Weights of a small image classifier: 11.7M parameters.
Rows from expert 2 of block 3, named by matrix and row number. Rows with one number belong to one neuron. Each number is 128 + 24 x the weight over its row's rms, rounded and kept within 0 to 255. All counts start at 0. Numbers have three digits each. After the name is the row's rms in percent of the matrix's.
# up: expert up (model.blocks.3.mlp.up, 8x192x384), inputs 308-383
# down: expert down (model.blocks.3.mlp.down, 8x384x192, transposed), outputs 308-383
up.94 098:172121141143128135115115134137118140116139153110081148106163127145177118148135117135094110095144135116125138120136101130115147138129122156115130132096141127118150137107139106159108074126111143103097153133134142121148138139122080
down.94 095:107130117098119155144136136119113118139098159112109152144082124116136079135128115145129180153143108127147108098139173116165144117110144132135121183111108150089125154113143110127092142147163113136141113119100143133158120140115133
up.95 107:083150098134104132156124140099102131135186147126172124110123095088137135092125125075178084118115134192163107127131149136147072148175084110122149139093154102134156130097116135112133139127107115119118105125125108090168122159156138
down.95 103:126101157121156121133143087131149178120138053102162136115137113129132151159159131133131136094140142143147118133116155130157106086096144113122163128138119115126134147140102131113155109096149159138137087159155126115099090081163138
up.96 119:106087132152130133115171102149147129118126088122132154105123156117103139120158087156113098110156100100155101159107112105109128109107119167135120149136167130105164143178125133133110109135135151142154115137185127121119144133135162
down.96 118:110163085146130124138125121146121096108154125096156124142094146110136073168088113117149137166081142147122090124104147135163106147122159144121138129136134166101117124134148116154133094114111114119165149121133138077152133141083113
up.97 102:130141161123118150123123118153114085164101141132119132152094136136169124139113172136118110128084158124157067081152106154126125144110122094130128116103087130144130113119168133112163140140106155149155125103131139100128117118139081
down.97 101:151136159149118102124146195118138103147109143161103148071137150112158117101111119093163137139095104101136110141129108113130118159146175079124113097091150084126127158161130124101153125109131112105095128143096104182189166137112148
up.98 098:122158200145138185151133081090120126148125081110094142133151130140143133161132174092137156156110125095115110170137105120116145118098152152106120121169204162083140102124168131147130112128144125129144135110122074133128136123124104
down.98 096:132119078157122154121160132093110093125077137129084163163120110110130070115123144132146137130109148097093127167140115110128170138115109155131147154148126126127119136145121129137101125123120098124129152161124106151118145064103155
up.99 104:126150122098095120177174172108130096153113112107104139118172133109126116092118120167128138110054120164149133165159119092102142107102108108146109105156108109121149150135129110125124127162119136097113093100123173124131114114114121
down.99 097:124136118132171097143134141158124137124134135129131162121109156161142166114092143145112108099148140173141104107115110090143101094146103146116089131096115159162148144150089119112143121160184100133125078125124114111113152108115154
up.100 099:105087112175131112122163149145132132115141158111089148128201110142153124084113156111149148145088104148127095145149134088175155088109146157154120129135109166196157133090139124120185152169131150131098105131166143154130123065087124
down.100 097:134138160102173099133094087105103137107080109152088100134155123096128112146114152186135124125146156122132111117111087136120151135118148136129094139104092139059096135142171108163102141100141142169112095122109129119118149126143142
up.101 096:187116157144104200135137140109126122142078107124114145136176108134156141159116158084120143135141155115120076187135096163145066105086110127120128117154137132148166128081113097063111127127136147125142128134133168152084153131136142
down.101 094:114089144119129114118140136176084111095054145136132122122108119133146093145170124111139112140139085132101129185136131166113140135131109124143108169117083133114118109148154174162142164116164113129112116127146131136106116123149149
up.102 118:092105115119129180149134134155115139137133156161109120149118128108164122136111109138154120119113162128141086093179135107136139147129098082104126117125095141060145145121125174081095154128110144127131107127156123149133135127111111
down.102 121:095137101130157131119141130147112147121160129140143131135134123122131116152152135140124189130220137141131153151125105079103147099118119128097134177150129119134154142122134104121132175158131114137110072169100114167096134115150108
up.103 083:109144170111135133114160105114146125142136147161119139135191161144154128112105169169111112104082110125146147120167155128162104110104133122119126119086102101120172104192134108112104138124119116143086147103151125131118158120099141
down.103 086:110145127131140111088123172134103090153127123145092101124128108106173133135151137098137122141146117136150134132108151124147141133122093071153171123123136116156100147113116107141109137113122145113169087132114115153149089103170143
up.104 102:121095142134101095102137134068129158102156132138135131124117190143153119156093118149165130108154097170135149154118121152110112091128151143126162115134163137110109152181110111112101112079164116142087109121116115106192089149124157
down.104 103:099128100158123114118136091105145117114134099128148130120128155120083122102145158124156115124163155170097102145099152143146176169127121125171122146118114132108115149103109144139133090107156117113108114122142145129114136121134165
up.105 096:119109143210125126113113128110088149154120163146133091110149108099079137138141066104128135124176110108137144132127071158081140128133087120125106128132105137125142118131098105113150124101131125127132164108122108119115109127120110
down.105 096:115116155134151105155118139123099118113133129126159138175094158151113163170093145142121110130135130129170117116114122154139145173108137139151159153116142159131119122129104147162129108152128132132138100163138154127137114204136078
up.106 103:120141112127112110107126188164119124144098104131114125154118117124155186120146122143100119149135178082136128105114090051110130119109134105137122167125118115102102105104129131099143147125133158148125065160148168138116127090156133
down.106 094:153116137149084190123171139160159143103111108159160119144125133120078156156099114143121132138138151063111107120125106099133129115117141107136134146166149111132163145120113144144140178136139146107174112142146108105130093109109098
up.107 107:129122147133111117078105121096106132142142106125143107134101096168119176112103081127143165125115140139134129132158112176116123131117125131128072136123105118119147149175116127150127158147134174110130132134127106133165141158143097
down.107 110:130140136136110108148134120068093123136094130152130127124136156134139158123095154089170151115121096151125119124117118115088142132100108176160140143074103142170101133120110132127112142134152126152122211178126170109110125140125144
up.108 105:122096138125135117111166152112119143129102141075133145113121129088140134078092153097090081160174140134126090132108112100115152146138095109157163112138107110132092134138154164123112131150129169159138145174118158093086141113131152
down.108 102:152112156126146110099116069164101119122150142155119108082157124091136132144119143159131152124077142125123139145139138135099127077147164099144103162136112087149163128120187162100131129104127149127123113095130099150140102151137142
up.109 094:141072159108128151102119122124132132167109101150132128137142142145151173092115097157188116155157128147138108131108097136074105162170094132133123090129118148153130145174099102097105127128118153141129116135111073097150152110177085
down.109 090:124125146125105090108173135140108169104144091130117102101120091158142163102126122132134155133158161146119170112099132129082115115120110177107094113111159096151163168131136160142137108152090140119102145095129087090129125143130169
up.110 079:114125181181120158180141126137066084136138142170153077129129119144108122187145155134086151098107132123117136149147133159139165148086137160125134132102130126111078115063124101141097125127143094118130173161132112131149067126120175
down.110 077:125104141178147136124130093128146106096103118175126104109097152132104095132118128142136102108100111138152135137170126128083148125097158174071115148136134144111136139131133159133126138118126139113162171134133120123128116123124121
up.111 088:104096103124143162119096110135121109132095151124148136116132167132140137136136115139139136136126146180134142099121095170108099122146148121115136113141174138142126133067133101110124107158119141103119123150188157131135104161114111
down.111 092:132132132122069077145127183114148138076079142097127159136110141111150120118139097109127138108080087132121127175138165163141120107078116071126129129108116168117115117129130138143148121155141098115089100083092148135129161126163118
up.112 088:173103114115104129141133105137135066104160163138154135113131116147126141115145134137140109149121155121124105129093142114125087132134132104149155103126121104151175180112070074101133111111128121116115152122104153140113138183109102
down.112 096:088140118191166141161137155109147128115165132130123131098147116097129097130112099135143119168121141118143078147082100082143098110115109202160128075118124144129103154126132135131136149162098095143121124120087092129103120130087124
up.113 093:152123094166111118184112119151137140160170123126146152105136135127079136134107139147128123108133084203112116113126137111103140152091097128117146073133120158142124157151106129132118121106137145113091152133140137144151114165139117
down.113 097:125104144093128070080107078077151141126105191122156091096109115137082139083147117126167098109132106126128113122154098106140164146141132101116122118083137164099135097132077139154131139183118123118135120126088114124114106142088082
up.114 125:141128133123118139110096117110081146151122122107155111130107115115179135122125130138145141180151146105159137108122116139125089160134100123116111125090118132130153156151103156114121123114130155092134112181127115136123109116158110
down.114 120:118098140099095110142170142103101120126171102187138178119104115143125135110128164093111153144126150120136131089143160125107108147153134190111102130110136127156117131112111146129130159123126208143139172160100126084111094116096102
up.115 076:144081115147111147134174083148161102095139183116124132124139078101108147113127140128155105126160149142155118105143134086103138123125137115153165089128169133111134111129173157137153087077184110139134111168115137103117090095118144
down.115 078:154130152084130154108117167115141118168121128157119134078127105103181140171144130121131115109133141117138161096090128158116112156152106077133074107114141097161159093133153105140165127152119130117094138095148100114119118179128125
up.116 093:121135121098089108108143167111193131110187066125110173143129146130115115100119123154105117137112147097118140114138156113169145109123145098153172109128131094103113111140137167156118145117122091153095080136153130104137147119160122
down.116 097:127123123105127151121124106130128147151138105121152094185123121145118122118163128149145106083116096119167150138165129144113131156094115103075145152095105179151085142106147141069145101134153082108152105130141121162140124140171149
up.117 087:139171089127123085103085109112108109140150140151142155182107146137100131096132135164110148175152097130196134084115136095160126106107109120135121071099157120110132092139141135102092187142124121125115084169101127115149122109114081
down.117 090:111156085118129111102151135155158152124122114103128124102106125093116113109139166157137157103127115108120111153127148093128135103121166111125106111150110116058128119114155182063105170140120099101132120103153072101112127120087114
up.118 097:143135135120142100103153127086074144172110145113143111137099154164101150099113096131135107160133133146106151157089114144120113121173122142174076129106111148120128116127179063114124139146099190093136175126150112135149152147178094
down.118 101:122153117120084069176145105130076147142142118133155153121119150159113140133121103086114140162102175148137123156074119142100149094118113201144126173121079130158133146135132104134101110134106158134143142155137131074120146143126117
up.119 117:130105119075131154128093155138110087101121135127111116131118112123179124105114129135092152121150087134133109149155120143117092130120115148102113126156088101100160147094171097155121094125101109146137116111133163099123123126145123
down.119 118:149123110133156175132140126147108149080090152133114151132125129154127173140163114187129116151134101127114076226165170163106147087136096137135144193122109121162153152125148146139110176137136144146115082127118140141113158127111106
up.120 079:086123132091139129071086180113116125180105141125156110115117179118141131075083119074104140184110124109174113157114131127149132162147114136133139114136120170108119113111118106100138129149104153129164090149167186176116136133157146
down.120 081:143116126160118100122126154122126154126146142182141119124127127117136098116106124146135138130084142081141130109109124119120147137145135086119099099122114130143129114101111172106125114131103073142141137168113131071172136160140096
up.121 104:114092149143114132120151154117160154112177106139141102155140131130167114115122087112158139130162083123111180132151084147121150129116132105123108092147142146097138156174114151144087082134123123116128133118164138122146119106135135
down.121 101:176121151133124118091117092150084110187176107126116116126139125123133126082141162111138121160114119194135127135101200134142123129150134113077111161120169177153127168157126139111122151107111186090185117125156113153125155127061169
up.122 095:098141128136085124120127165116120100164120168111122122130112125190158156144138125162161101131108132148170128118138104163138099115126134119137138109108139138144157119136151137119138098136134111088134163099133078124137133157077116
down.122 093:086134175141160128137134108131125126128125122145123137170150153104142140129163179135140112139064170131122126113137137121114164133100151148189127083094085150101117148146121109166155104085113138147094119164094155148118126152132143
up.123 112:145156116134134104140091190149158107092111122116114088136104174168136122154123113144111123160109133135135138136155141140097111123113095112135117119128102121160091129155131116121130108127134094149145139081128143134091092161127107
down.123 112:152126103131091188165153133179106172122131118116134163134090110103167100110134102132099147101150079120124084136162100162127106155103096135097118141117178151059126109142107116111143099103111130126144159132095132112086115127147142
up.124 104:083127134132108104106112132124109168121078150095151145154122141100105130157125138116109099155125102139141136102097144144148120121169162146100147136155159128151097123126130135150141155124101103087110144068106105159113092130105108
down.124 105:109165135123153100095142112130151154142134143124099109133129197164127117119133139125130127185109166116070189110147114131132134115126151099124088127164141114090126137118170146147138125081126114119128148162141163131120137134176145
up.125 100:135119138121118145121119165113124106137139111130120123123112078158126133109095142095132110148136128113120165135145122160133099119147175106118123099150151141059138154091158117130099114092150088120124133159111140157100154171095091
down.125 099:109137111110129085125134085103075156151114155148096142087148126164147123106132152141133136115130120135129116155104101137103144147147096115140111140099155105150135112161135113106137136159129134150122120093093153111109141116155142
up.126 100:134139125113140085124167109145069149157141139110131103120123154106105105159104117121117174103163130123167107188120176141140159068093170176121132136115180130137152146131156143111085119147142117124106144146131118155098123133072128
down.126 097:114152143129153109059147129130097107136154149137101173106111149128164151133122127145157122108132109147132118075110094094117159126143138076129145140163159149107117156115084123157129144152115142162132148137171171148124137132142115
up.127 093:149139140102120096110133136121163129142117113137147141107143108148097142157148146097147109103158117167096088181129126141166127124127072110144157107128085142142109117153103106123103102144124164153078144097111097136158124149140149
down.127 095:084127161154124110114146118103140142121144132081143109112187177106120133134088145128146110133179123124127134092140140090146121138088113144114118120111158163122144100128122164139164108140143158128162117122128104101114101135120113
up.128 103:106087095117110121110164154139133116114117147100088087127124113108111116125152158128108086131088140128146141104093123123112101175153139153163178141155153130103126115093115101166150156093125068116140128119066118126124130116146149
down.128 115:080121110203135136121138125099142106092166147110106173109148088119160131103137189164161062161134159112097173163141156129127121111174104144128128112133148135105123168114084140087115116096140150144111066155145117111125085134118171
up.129 108:127103196135114137133133111112114161118068123143110132132107141115098091154130116178134143144105160131132147122132167115128133103116146138096133145160195104130104117128144119110130124114108101095102173112145092109120113122079096
down.129 104:119201095166141088140129123129069153133118150106110120172127135114133092109121117160136125089107072140103134116158146110097116114142173095125090115165158104136149135142110131120137115139074097136142121130068119171136150076128129
up.130 103:176113134133132111143116154136116164106121169165155125133123144124135095123149133126148146125122085151183107153134119145128142133117116105102134100131151133123045145072109089151143118127139143099101128134131169134102072171136135
down.130 106:116162110174106148148151186109096140145125138116092182148101136151163135121128111129117144104127144185138108145151112141138132127156127138166104171098122157102178145103140179101140144130153088118140125153113124102124134157133146
up.131 098:137107144107095122134121140121102149143161124163114113170141145091087140106125152106170153172135178134102126105112159119137092098160146156078115124126130127113138122136106101083115160112090114142121126101167152177120130118103132
down.131 115:111140144116114131113143097128136180114182137107152107097113142111121113114092128076128168120158160103116138098128092099089146092122206151115092147113115149094103116142111128126087127145123107132159173120123115136157116106121128
up.132 097:131139111112127093102126141169191137128148154118147088143146136150152075158150107109096129109151135127100123154152159135122172137159128144123178092119131107117123105174092164120124146108118099142098144105082107129141108111174136
down.132 100:131138136120062132145123122138104129119080149161126121170132100159145129110170110141137093137116135141117137138147173132120081152112127186135119152113156159097103125087149163152069147124122146153133101105138102124136141129144181
up.133 082:114163107121123149128134110107126151097108105139105119110097131150107131111125086081132129146118153110096092108099091119117109123170111131113102127070176108115095168158112153096140143138108134133086148147115131140096109136165129
down.133 085:123135110115144116175183119097149129097147123133125124118125117123125100115154092170110106110146156138174093099090147095096125145118094142151096142081106103179143091128138136158133112155145116093140133111095128094114154122142145
up.134 081:111161109136141116081140136127122160120122093158113061118079102126154129116153109121065173144123131118124153125109110077147134112118151098149137142132139107093113125162108149134094163115141084119164093166157148144167127085162143
down.134 088:168161123161171128151117135128152129120078151152143142098147104137116091100177109137153141195136098122199158155143144097146127115117121099098139146122132124139125104100173169104106147176102113096129124130165115138149178161113138
up.135 083:101089109120139115142104108088139160138132183138109123130138118137131147153100093091131126106116114161161096118109119157116069095132124144130109106109094105149101175130096112115093120138156135130151131095126091169137113090116140
down.135 083:119104098102122099084138098155130118098134125096083152113088139160136128118127158146082121176105147114088108130140152146083144130125119141095147158132140154117119145141151154148140153134115174128101140157117147068152125133157125
up.136 096:110129131133131123152158146136129110124139101149136152139185102156096130123095138140121127117127136153115158097133130155149124095089080099156134082128109120146153121098142111154113096146150115137134142097129175126095131095152120
down.136 098:149131176116129103177100115126117153128153132175118117107143160121114127164128166131133084147079126118137109096147079150177105144103087101083149141143140162103108106127106145128161111145131130145087117159132132122126149114112130
up.137 102:122156104136127167080162123151203089155144167103164134131110184122100121164127122130095179133136122119137105140119119125130158118073112060143142169138158138147088112157125116154138099153133101111127143125103149174122080103150102
down.137 105:131149124121153150054133108149145126141165126099163151168136123132140119114114094129113184131160141107125146090112135121151117134151141155124151150118144117151054158140124115163086144134127147127129118134085139157096128107114078
up.138 104:146142103092128151154124131121127093097118146159097155137120138145138108126139108137100124106118139120141142117151127127163103113123127102154147123148159136111132134101115115112122107142096121141140096100128117075104135098142126
down.138 103:125131113161148154125088141140112081148140138120157111105109113106143105136128097116108099095094087129117089145120118131158137147117167109161159141145117126126137116126153112132128121104135091082135111167128119130155135144165160
up.139 100:140152122135109143151139145155119093148145167156083161147167177104106136124138121152105150109096163118174143115134139120133121115108112094127120095158113098149119124097128128120107119108109118137116128101132197140084125129133132
down.139 099:138064132137136146123125118121175125105117107140133115153117144157184152106164112143168119096159112126105151129133097121144132113185130115132164147125111160183129128055077140180124152162157151123100122116098126116161128128154130
up.140 147:133191118099144134127120103145143131122137145109089130119105135125111135136134130151096141118082096111129133084132098118172163113110112140145093150142101157108104114138113100134082167139109098111167129123178136188154140097165099
down.140 137:149156132119125162126120136170164096133115152106152169161133078123124111093156129171090171134135107137138105131132115095138129094111117112149139162103096166118109097113121111127075097139115095136145111128168112146157163107121120
up.141 077:113135104125084093115090105158101153142104073105113130132129132170147177101135121101092101102120138126154133161118111096077165117119109166160168113111176117132141085152149102161133118160090111171146108114130157075145169117089135
down.141 076:148134140161119121112157115142122150118100132123127124144095162157109147165141173154109155124151152140112085121099091140109150153140137127167111126142135170150148121107168115133149166099101118104085124120150087112136126110145096
up.142 096:101107086157131133100115123155090170122122159139189139138131127177184135133124165142132102151171064095121111107116138121131097139102091138148182138134115130152097154178102154144135141110112155160179109117104084104108148117156113
down.142 094:080116121089130129100143132156131129123129149088129147138145098118114162114138123119097162133151136102094095169128115147113126135130168161111074124136113135102112133105159131137075091108072120157082145118158141125153111142094165
up.143 112:116138149120103156174176149096148126101117136124118116133148117093139124150104096124157143140121133108115112099100117108127103131089107114134116125148128095137111154102143132112128114149111076099117140131096144170113134146077114
down.143 107:166124083120120114118102157139120121096138107121160119114138156167151124095116154171153151133154145131133150089157111167093130114106108144117149139130110124169097162197137130132111104128187181150134122103135113170116114108154173
up.144 099:133101135118129113135099152135127155140114161147109143113190111165175131145110132121124142145133115117130170098125103116090125129091036142137115098169117093117104142070141119111137117107109142158121130119140118126127076163129128
down.144 105:111108117165185127133110061098152109155175139116101143140173143098126142122126112152107117075155149161109131141121132122117182147133124133115127137127103136130160087129138112108073119132127145166136083110111122191111123102099153
up.145 106:133145118158091168165131164093117151111098095145091161101159129119134125127091144151158150143155124134107121100145117137109072111160116198123086155168087122108146115099127161131134153105139142129146168111154094116137108122119124
down.145 097:075102117138135123098129122144124142127168128099148119159165101115125111152149131104137131121116130113117136143144107128144117153097139114160144119158129114092059123138119090149132112150158110145138178146125103083113124157132114
up.146 098:113153133120115112113134150103128108121123154126132187139122165166136152105156146100133147089100179127107152109106164163144081130149134110111166152151152137135137082135123133080117150131160131147144104108168136118162132130145130
down.146 096:130140142111148104160139104185142135168136118153100091162134152110148125144141145165143125102154160090126131191152106204157160116095134137082129138109117157137124148128156093110137112127159111149123132139143127144126175099145152
up.147 108:150168119137147158112124137144155146083156131121101131128152103148128136144149107141120107164181089135133164071112118145117147138175133120157091156119131132128087101138103133109132101154102121133131147138079155131122153094125108
down.147 107:134114149154110167125081142163175103117119147125119162126126128133157083124133130151094156124151120119125167093126124108194183141098131142114106085145127107118124097127119123086119145120093121108100130104147119167149158104076117
up.148 107:099153146124141112162148148164079150161122121162144105149136154132113110169110130115132152087130141148120142098130158113114110143114122084106134158122124097138124128138118103115130197165106124143147182116131140145145098079097143
down.148 119:100157108187108151139105097127120133128126145137097104125127128095141143126137067131132150122133123129134137105159142143148122092137106097141115142140151117083162135114124108146169146123127132154111110087133110174104137145137110
up.149 098:127135132098146128137123108170107097143127139139177127084158125141180128127143147105101132127077117132108125166113169157147136143178149136104167109107141182109147116165126114091139126142154111112140110122139157128130105126112090
down.149 098:120160111136138175139139108106111097115130134129117147141083160104158125110131130124159133103146122111128148089146113135159136121150142128100156172152121080140124149125136150100137121153118124157143125121148155172179130114105126
up.150 096:150098155165130149172131164134098101109088172138127105107120128111135139102125114127117063121146146164113109138115091151108100149099093171159152120131140103125144121115073066100133104135115140107172166109151111128132140153139144
down.150 094:119128120141126112100110112089158104112144081143139176132121126153107127132166127117091117155105101148108098146136095126128092132145126147170130185128126174148137128123131152159124111128125110139160136096145132132122134158137144
up.151 097:097129125148118135105120106139100138144093117153116132155127105156155140077128133132102125108091144101121116123170158143103094145145108154114146130113092099134116127111137122128174118113129161145136143066129156097180157154136136
down.151 096:133158100140107105167100125139120138137132149149089163144109135130169073104196139119141159157106126143098153108195127156151111147114128170121105120125151105121118112152155132092114131129126126130136147093154170146122108148120091
up.152 102:117122114134115111091158141161142154102073103148173132115116128144105125131112133141145105114147122100103089143080159081087109146125100090127161111189170098147100124137127153141124084146118135146149132124137125122110125098147126
down.152 099:141127132135112133122116122099099101121170114153146186129117109137109150120109126160103126132119146095103121105133125147138110129093133157103147104117162129111117112142135117137168113094107163135114183119140123100155115125140155
up.153 080:099117092123152135107154195131106129134114092132107112129131088085114168107078121127139121115124153158156158168124143132127144148111118108145135156156125139149167172133141100114128132150150152109141140141146173118132123137103136
down.153 081:146101125110121143129138144067123134140133104069096126129143085114113144151150111164124128142142111114109142128105076117091105110180134111142093125081114132103169120122123096159120136114118125109131097137154141152144174130115182
up.154 100:115158152146112131133094100117173120111116111167107117137099109111134127131123128140137163157167083131098157107129114166127142161130127128147128130135142133096137119160149076108092104113110102161130077118171110147183126089123141
down.154 095:147170098119090111145113122154087119162151128126081082148149174145121093107153159085135108144155193154163090141115154148087109101140150144117120103131120164131187074134127168122159082107097089127137164126138113139126102090137163
up.155 081:107139138160137133124100132127111108114095158116106105122100145135118119149087130142136150152118152151144122142150077132103113113069088130199122138120134141186149094139155123149166092102098118098155126144134145153137100140091133
down.155 079:128096085133129149108160123124109126159125112171191081139106067128145134154121088129099138082186083132127123122156085158117119137098158156135167114130131114116134101114169127110158133142136128154105131173126125158134097112139119
up.156 100:138121142142107132118154125114071136168106140119098094111153089109148088109089152099142119149118088146148142122126172118133137144166100134105151094121146123114194113132094097132118099103136081110111144119151113112130114115154103
down.156 099:098108086133145093116146134095084172121115128158128086118146136165135114114145146106143089152146137116125127104122136111095098107142095137080163161128099141143130140097117129104110142099134136119146092173071102138108140139118144
up.157 108:147105135148174099169116174130124167131139122175112105130140108117128136102150141117150138141131160116140148119163118163125159087145122149106103112143156137103160133108114181127124133147133133126136146131173129087131147142144088
down.157 107:141152135104117163156158095123172151114128153098115169113128111102129143100128167124114129107141134126112081132104123114119157156114178082110201142099138159138100116105132110151144166140106111129070148130109103149122146154120073
up.158 114:105129097152146168115159127123128134083165152102125101135087122147123122085098150129107132116127095111159130151113129131146165127118167153144162136151134090112169150119106138138105109100118084113149139127103141161119122165128080
down.158 113:159107103097152120125135153141100138126109087084128135124150115128154148119156159140142146120152151124125105123143129141127118111146122138154139171171136141113114112119126075099107135114156177122169135108158138165172109131098131
up.159 120:147154092141138080165161131152126181148146144134131141134124109141119170119140146111119144159139106108163096129109154138105203137137126150128135095125133130093138125104126195135130105156163151153128134101131156139094131106130128
down.159 120:108192113115179166125132131138068115108160093131128131119145129092147109133102125108121136087180076106094136098144137098120149124121118162148080106136119134127123115091132116141077167132158132123130133110141108147166157104115115
up.160 114:138153131110132118161153169179127154111127153141145123156116131132136121150134070124119133112115121115106136098144186126129179129088104112141165111155082130122118137152144125143150127144105102122143156124160119149100133158099074
down.160 125:139157124130161125137113085122095132124138128088146124107144127131084117151133144117116170057102088156121136078140111105122154108113091116137106148121133145138134146153136133121119146142128116145108111117115140182126194127126131
up.161 109:145135141099144099110117125071116153109140128171126146124143129147117102129128127148126147139151124131150124197138130188128154170131133175125120163119144111124149139139138062104106134138146146101148109151155134111094113111156178
down.161 114:171140099126109166182100154137139121110141092096129139129134171122105121123154107126108155103085126181123098145131151149124115139143149152154114167155103156122156179171151156121123139101148142155166143101100123125143145120156126
up.162 094:095077128107135115123092074151130124120108130111175112134089111145105141137118143127137134169157051149112121144135149095125108165101112104109140209071131103164149143135120094112132113144132123143162097091090105132118120150125146
down.162 092:140186135093121110096101129132147126128154140151160138122153130156107106132157072111131166147126117106183128103136115141120140128118139138139150140118108107153124150127135110160113097135111147156138112118075140114113110142146118
up.163 088:124117082124152132101110117143148110134152096078145134140138158155085108128110121136138108104123127153130108114150120103151166145122102174135151158131136122105117110185130112165104105148099125125158152127135139197108149085163121
down.163 087:124138097111127144103109119159136111081181119119185161131160123119134109091128119170139133123107135128124128091106144130124154158123135123153140182110097114130136161134114159186067135136142171130121146137081112141125159117132159
up.164 114:152137163134163138095149132133130136119158106124130076102107160128118100171091102139148169148190103175158130109090114147141135117128131165136130161119144141115112167130157148102079116126110141168132182116138150142151158144086109
down.164 114:098145141163129090150144140117109108113141149111131135181116151138119122110108113135100123164114125156131104095099125166124111142085125147118145139135171148117121118114100155130131141169120142143137139109159118114118130120090129
up.165 107:129129116134077138118173125130119149133144127128159161126101072126108132133158110184146117133147114180150161112110136085118126146172096190146124152103128142131178139183107162127113104131128154122156155165084129121134161166137109
down.165 114:139139137162117149082118115123117159085163175136145115105078096121139128139123160132129122151108105143109138111156155095129096115154120125130118101121089151159133143149086128156151151170116155121107132134128127102139099132117097
up.166 082:114125105109137105141141133082125164103115165142124136116145145116100132064124146134135108162114145125133098122143126122107093145124128137177166141118089127147131135093075142117126150112117108061152136131133109153091082131159106
down.166 093:119149123141128114113157098104111155059171139127128143124109123141122090101140129119108095130110113101171135158092145121128148111163175148161143163188142116132119145123092130130129146132103101128122130111072122124112128129178110
up.167 101:095095104120115134124135131115140166097093137148090113123135154181102117121161150125132110124158161120084160110105058117136120126155149132102140167116175090098125152127094142168151142097087102095114102132099114129142115112161173
down.167 107:140089103143095108140123123130142111111148138108121166115104105146129143117120145159153117131107124165113158150075144131091116146146103171146162129132161110143078130106127128149096130127144136104144103105096185124106113136141127
up.168 085:112117136081123151118106122096096086095112110116170121128119118113173114113113075111092140138096120138123127132126152125147155151111130116093153114123176135099101124166150161115127138123093100168123091149097156172126124119112088
down.168 087:123145156104177126170131130159128122165147146103128132103122133128130094107192133176155132105147126137182116121163115167120157133101136148122114112151115156152162146119173136143103125160152094128138101105153124166170120148135132
up.169 088:142102139116117091135132159153121113138168146104126155148122105133128118143150107109091095193146174153143137092102132140119120123117118146137118076117151138125105128128117132149141162109108136115143100101073174122134142127117088
down.169 097:145102095088146151132105143112166136169135115086086144145112151165110118111116115170095118133110127138098130118093109156088141172193161132153136106132147119146124129159156142085116111143079105127128114107098102154146104053091118
up.170 083:098114137110136138085135135117137142144114144145136110155165155194129168122125099120126104134114116128131123132142080133164117124125124119138142169141118112138144119152120093118107151164129146083177118120105121120174113120154116
down.170 086:122139164133149138150138142116082136157163156135138106117159132144133141125104098144121112163150092084106114109126122177101152109126100151160127171102116120151130137124128160132126159159125180075130113101128146107146109139110118
up.171 108:141159094135102149114137147117184122142140087121122090185148163140119108146093122149087160107118152117107110125139151126142134110143131126162095106141119080141130104132106118162110075094187107142111134086125107118122094102150115
down.171 102:111083123111129132154063137142134093183186117113108060147088122157097100124166177095160122127192115123162136117152103116116121129130144107123104110131074121119098123114139133144148105120132137139131107102098086161115134121128147
up.172 095:128136129162093147129124103139139095123137190122107142113138136106116170128159099165142107108143118132119133119140122114150136147136105131094125120133097133108115146110095151109121081164146146136122106131080065147168149115104133
down.172 082:136144120155184134142107089112120153165134170158117154108146166110106188076124140206106161178160174108082134145125176094106141159115117109132141130089138150105129112115115168135139129103122150162138126113176133090164100101140136
up.173 095:126133149130146180084130134157119104166119119097120103139155149101129140153115158131122143139155148133127135116098089116097161125144122158096117115173112149115128134153141151126083092127170147151151191163126148154119122111138116
down.173 100:136148109155109075160134115108145126125162100150139167177109139141140122135127133131150173138150116115122127141101111147117111119120145126092114127113126135135118138149169137133098122161134123151123163110136133076092161154104134
up.174 116:125116130098107175125137149094130138098107113100139129145169121169139104098112090120130113145112136171133111122110138150142127131134119119144120172123166098111161107125133130115129150116115118131153115089107178153097120145068147
down.174 112:160088114138100149129131122154116109133137126113103150076151159111171114176114101107135111115118152078150142113149107120141139149154099132128102133149149093153140181167169111138142135129131124118090113140114126121122139097165151
up.175 092:161123103151124161161152125145140117119115157117108105116068138090087119129156142115100124112155149091091099147151104085163147102099122112157121166144108103165103108142124166122143136183103122122136145103118164106139130111104124
down.175 092:145146124159141111094138157105119142127105101143129102152171134128130093126104117148181130159100133100134129103117093135134103136121101168139115137162132150109107161098122157139148114115161120120090117124137159141115085125106122
up.176 101:121147139120116094113139099142144140141164134151166160152177111098131143094126105130137143151130141109120134113159118131183160149160135166128126133158168150138114098171169133080100138135163128126117166151126142141112147122116187
down.176 108:121169144120143073131161156135085131078124138112122075150111127137142136081105180091148150146164109137166146139136118113114116109135170102088080143109094099113137113094124136107118129139108122141109146133155111189095162086106066
up.177 087:094076143105119157129108167096141121141129124122061126157109113123143141118114121106133115157131131149136117117138116145135121099142112138090174102145137114140177132071122180133158147100139089143113084149113133140147102123100155
down.177 090:111077166060096120116122119117099132103107115077135115132112143191120113161136113128105161083118116148127105124141151164106105110159139122099137113151161137138139154136093089117110106109110096085153100132147142139142119133108129